config.yaml
model: "segmentation model"
dataset: "pixel-art sprites of 400 made-up characters on tiled backdrops"
train_examples: 395000
image_size: 32
crop_scale_min: 1
horizontal_flip: false
translate: 0.12
color_jitter: 0.1
num_classes: 2
encoder_arch: "vit"
encoder_norm: "rmsnorm"
encoder_norm_position: "pre"
encoder_activation: "gelu"
encoder_mlp_ratio: 3
encoder_head_dim: 16
encoder_fused_qkv: true
encoder_bias: "all"
encoder_qk_norm: false
encoder_parallel_block: false
encoder_inner_norm: false
encoder_moe: "expert_choice"
encoder_num_experts: 16
encoder_moe_every: 2
encoder_expert_mlp_ratio: 0.5
encoder_experts_per_token: 2
encoder_shared_expert: true
encoder_patch_size: [8, 8]
encoder_conv_stem: true
encoder_layers: 12
encoder_width: 160
encoder_positions: "sincos"
decoder_norm: "groupnorm"
decoder_activation: "silu"
decoder_weight_standardization: false
decoder_padding_mode: "replicate"
decoder_widths: [32, 64, 128, 128]
decoder_blocks_per_level: 1
decoder_block: "plain"
decoder_attention: false
decoder_upsampling: "nearest_conv"
residual_init: "scaled_by_depth"
optimizer: "adamw"
lr: 0.0019
beta1: 0.95
beta2: 0.98
eps: 1e-06
grad_clip: 5.0
steps: 7300
batch_size: 384
epochs: 7.1
lr_schedule: "cosine"
final_lr_fraction: 0.01
warmup_steps: 730
weight_decay: 0.2
Rows from block 3 of the encoder of a small segmentation model, named by matrix and row number. Rows with one number within an expert belong to one neuron, the router's apart. Each number is 500 + 25 x the weight over its row's rms, rounded and kept within 0 to 999. All counts start at 0. Numbers have three digits each.
After each expert's rows are labels from the 100 images, of 14848, where the router gives the expert most weight on average: "responds to" is what is common among them; "patch colour" is the nearest of a few named colours to the mean colour under the peak. Only what is clearly more common there than usual is listed. The data: pixel-art sprites of 400 made-up characters on tiled backdrops. In brackets: how many of the 100.
# router: router (encoder.blocks.3.mlp.router.weight, 16x160), inputs 0-159
# up: expert up (encoder.blocks.3.mlp.up, 16x80x160), inputs 0-159
# down: expert down (encoder.blocks.3.mlp.down, 16x160x80, transposed), outputs 0-159

# expert 9
router.9:471493517455491482510537516459509463459516503504517496540502484478497488538512526496471498476526541487462473496532507507509490512494524489516489444507495510524493499503498523510470541517562489522516525500469468453498533527489499502508540497478488486474487469440530436472488496511486523495491470495534521519495491513539461481542461497498483516494473488474544498507538514513524524544517506537478526534489513492487537538543492541534531499514512506480514526490561498459465487477475526
up.4:516478498517497475519519507564492495470516542510505415474476541536515492483511505504489487503510529489493501512478484510500531530499497509492522479525497535510429502502500477551520477476506496501497533462535484501509456522464486476500519496533490520494490491518513533527481505506472514508537488518486508494490485518524535532499489490469511529471481484557500541478512491448493511474446487488484465504485459502475481499496513468445496540459458504490457492478474483506544567470513478
down.4:495518461498534482472471492505515488523516494519510503504464487535507499512495447520463530487506469521523528523462541492490504475494536459487545497492499473495521497532554525492560481506515499510502513458456468493508501521452502520558504492507517525508468531499482507476524492527513527548465529506508501520504504521528528464488547489461495464517486490508503497507548522503471468443474457515535486504541539527480486474515472541522510492456499516469499513511461521513453521523521501
responds to: black (66)
patch colour: grey (78)

# expert 3
router.3:479511552484489483484525506496487473477490509486519523508500519472454515508498534511502509501517519485473527507526504496508491498477519536471517481500522482516540495525501537510504537480509484549531523514472498464499538538505468506493531461529541516482528465476496463486471480531425517479482465492511512503519479476558482499526466484488507509451503495452485500499550528536508535539523539554474522496477496487456507555510496510518520476528510516513509514485522452431484500490480511
up.14:451489548492482482536512533518484455498496523512493520507516497538472497482521495487495547430482471509483483477474508488496532548533472479499487501533452542525520478508469498479517499507466450473505510477537509472516497467491494481492487523505518452480460492505468490480491484494496474511456523506482479502500481518542510493520524461501507502483530471415512512495506501526489489490529502478438485501490479469472500481435515497503496544495486491483524485512472429533504511493513515
down.14:511523456478533505510517526487518493515553476439496502496554522462526493496455455513487522481501449520527510495504485497476507538505484538484517490474526486532474510547501502459493502478478517492499508524492521528504522475505516468508485558518480481541479557505512511504497481497507469521481489537484486485507532497464567519453516486487533523478477518518498548464497477529532491551520547513514475484485457491561494471511503498472513508471501516520483519493500523510498478459518525
responds to: black (31)
patch colour: black (36)

# expert 2
router.2:527522518520503533515494479488499500559497550493481512517519492515493537520527481514511506503475521518522551484449459530493487450512523534479473511530503524504480500509499517492509453514550544520503474475543511509500517524521487536477501505465498437508523511512498520509485534534479521503504496528482514496491504479486521492512512487494462501548527510508473522494478450505469508547476508483522509453547539536467477506501552518503546543499493466517463459521544470509516486497536538
up.4:518538521560499519483483494509495476537500531531523488507463496528503512454510496495484517453522484549496517487516466465507493519493522496470495491470506494468506552508518477516467504497490492548527465519485509528522478469484475522540459490492477541523539480443498505537518484479503498478518508469477405502524501494479490495482491494523512510483523493499485483464465532505452508464476463486497511499554516502517493500480491454529506495481548452529475471488478478517499507536517468
down.4:532484516467496502497513510500542511468482474544479497463526479510516525539461486497494552468520499479518503538511524522444561521541505493521514492488503548538543496514502506480473485532537475564467547515495492491500511453522529507537498511518486522492502527490535461504537513518538437540480528516524513504497467534525530483505504459541480491472480508508487487473475506492520536549469502480500494489507538514524514503509483510474520474503500483498498434479485492501493496474483500
responds to: grey (39)
patch colour: brown (50)

# expert 1
router.1:506485466476512521515504511549466533495497507463493504497517461489550523476506505480478507558471470525531475541560533499497477490494513463508513506493539540485489523500508545512522505540517539490508529510497461495506488505488514494527504509462512470530504536523527512510522494498525538499506505469469497514500526538485503509483498463509453422525470482538472530546534527471482505521506461543508525459491531482511498499534481517532479500486477447521478492499517557529488505513491499
up.14:513470510472522463540468527518451491500470504528506520510537509523514479507479434471506522465519480526486508507488480419511465501465473467488548523484513488537490494492502482505488526489486514534466511494484506523437504465524516455479543511493456514502439476466484508479485498493498519499467509461499503490467497516488464484501510499464464490518483496521491513469484474454475471457530459494522520521520437470548502484501504474469530513472508507488509505503492490519531478500499497
down.14:490501465464501486490541507489524456550480499495499459548526538504526493500525545495527463496497531490524550536489413522503485497499516522501552521470503503535441480521502516515518524525487514515517505489525473506520524507535553496503484574506538479483499510512518466523480519479505506518543536503515542473526505525519504513525511496500509537497445495472462487494486477513534494482509532485501518460524473508501484505518475509498523538487484503494564499511499528486498496519487527
responds to: green (48); teal (47)
patch colour: green (88)

# expert 10
router.10:468515513505492459536497518430496465482519494539493461529510498509477484551502523509477507497473508498536517526486500514527540515478526547493476467521474490505501489483475506502454502500530500529504512459498481491480519510531507523507474490509507506499504496486494416496512516518500490512521511493527485513510526511479469488527482562476547555473505473454522497455474460541510546519473552498490447529513480479483525529458501506494484524493524529507503535543513519510500493480548512
up.4:489483469521510475509526497485509450540490526512524462498476491472501478520507509524558503517503517476515541508466480533496520496498493500495497500483466519456483486524493516485490523490518526506467508464473463571548449538537527542504466474474528518502528507532537496517513520517518493491498509504478521501458534508483521535510522541499489525502502509497517498474477418486488495512470514517503467520525522550510456499467526501522508534509478536471527530502499543535488538520542479
down.4:513487501509483510524495522548484530470515517492504480525517458466507535520492526508530534502500536507491537519485484521485514530491491526495455481517545545541512519490474560537491500500528512489528515466495462482511522449484494504476537428518527519457496543496513492503493487535489500524468456531489478509472534499514495464492482506494450495468533500456522507508483503508528532524454508485497491550479513504477530534497479500504489482482525486495479456465552505470483509444487474
responds to: pink (28); yellow (26); white (25)
patch colour: brown (54); black (44)

# expert 0
router.0:492524521476509491486487523467498483467523493495490507470466513509510508533490476525496532503519525479489515482461485507509526463517516519509513535518496514559485536497515473495510478444478465489463510490495518510464486493482513481440497478535492461435479465443472462475486497515524467523490487492462515475485434449499467525497481473469508505496503545501525523509517514499491508524463492488543500532508483494490537482454536474460491508535539520498498455540476532492509474501538521
up.0:500481497498500479549547460531447455514465516545505509470492529484507493498469494477523484511484502531502489493502483526504509462522448492485510486499455482467505477496554489519509522474540516482486517496515506480494500521486476506461456461488461502489464476512459462490495490553494454515541476487503491501510490495510445542453493491467485466494479482498489488501489504512508499515461468428498546544479503492543485544485529520499472541449483484490500520489474513488511508503529477
down.0:499483508480510476504490487540488479517493507492475494459524474474491515517544483465465489469517492456502474498544447498505496499488467517504509556515490481547544481551513533480478527462491495524554518518548485489501492536494477523473507497511484470483480494444490489518475520476476515531488543542527520503494419485516515506522525502533508495475484485521482523517526519551504480502523552485513490478520512541474477524525458494508509518511511557462536484466494494498499524490510479
responds to: grey (26)
patch colour: grey (65)

# expert 4
router.4:499469545498451467481503475483456453492513501513487493502497483466461516554545528501510478453499516510481536512503495490546528492528545508513492476533536453506483502529500512514481508502523481514552517488499475478510514502507494508498497489495533502486503478444499453455519480527441526447496482497531492497478475466522474515546501477542503537493516487467501489463497513544481566512512525522480505507486514464487530511475490539536509517497529520501513489481489508447462492529487498
up.4:451498498495544494526514486490512502547533509512488481506487478494466554464519505523500495507486499499506490515506478503488505511462500493486507431513529481439479501467516506511452545501465521454462523500529500511511511462493524486515477493522496500493467496516486493514501481500515493521550545552480481513499516525499485540560503494530522457515488500553496484528524515464514483499474482475523501514494502506516529485493492498507519470506396484501566517473480469525491537505502468
down.4:496493473529529478514493493464515490499493520482494452493493516483500487467520508495526488517511480542540502574480503480516489522438504470483485515546507487519497485520577510503523505502475529458489521469512479452530485520478513509506516456513531482507512516482525477494507495487472503451554506544452487497501531503491516555517489501498474508478487532508506533524517465528503483538481534484518531570506482474493543485459498499520520472513436491513543485517493495482517510508487481
responds to: grey (25)
patch colour: black (82)

# expert 14
router.14:498486534479476489451489487471487499452490520504505500493548447469503528522461497526492537472500515467457514515482524494524513518523484545466522463522521510560523509510491524471489513485489465566482486492472507458458541493516466499476534477506554465510521505478488467511458461532501499530482460500528525496497457491482459501498483492492467537499545491477470518506532512505480528525494524503494526531535492488471514541506538513501492481525521528513485481529527503469531487510523509
up.14:498519533515468491441488494495499434476514483488518457503513441526480511541474463528499502515538464500519513519449485516537536495571493541508484503490499523515481502492508495502470467499529506488524458474521504480495519466508483462486487481523525499499515545495534499506458510522470528506509571497478482530505500479515510509541481486483528537487518485506516482472474461498497447531516544533472493488469494500497496479484507494487455520510520528530454486479535476474516470487525495
down.14:530499486512487511465520499468517478513518482485495501543467459537445474481506501542508451518483499545499488503503509471483496481460483499528507485514550528492541534485498472534504505470510510473469513510500511494520487542500519520536477532505539510414456474531519487518530504498486499475544466525502468506508506498499480496506488505516534537459494477481457494480525526506492495486476469554508506502527495538538504491478514481494512496463532525491452502484464523562506463489463531
responds to: white (26)
patch colour: brown (80)

# expert 13
router.13:506514524498489501476464502503528507493477471467532508512492510476481473486515500477496487493520512490509496522514520462466461532471480464516465511453514440474493447475542518541520509508494480527498469525463457499525529500513507500539511516511492552532533493532523531458512500452488495516501520479502498505514541480511535513468513522514573515482470485498468487496512486495470502426554520460507532500461484458526462510503481491489511471520508527511508520455463483478505475491484479
up.4:481524486523516505519538510516489483518495490546460508541531463461510502538480564476538476512512520485537485530485488510550476470459499515510492482476480533477478479520536543474506489465511517475496487489512434468535488455551499502476501512463519506516545465505491478480523490535465513507489495532496489509472534480531515557517458458534496497535494498475510543497493510513500502507473470498521519458459485478508510492470467527485483545491486499495492488471521487461480509514505470
down.4:462494461518474493532534472488494521523557480516441524504496471498476486496531521477503475503477542517492476495478511504518501492467489484512474491511471549496495478530487514452523516520511516500501478525516524472540503525505541558478478448503517498518489486528464540501499514509518464509509465492546511535499468502497479503520543484522528489504487522504477453505465524488497514483448522508476481486508510456517534500469528448527522493536523511543517496476460580504475506483515487
responds to: yellow (27); pink (26)
patch colour: black (36)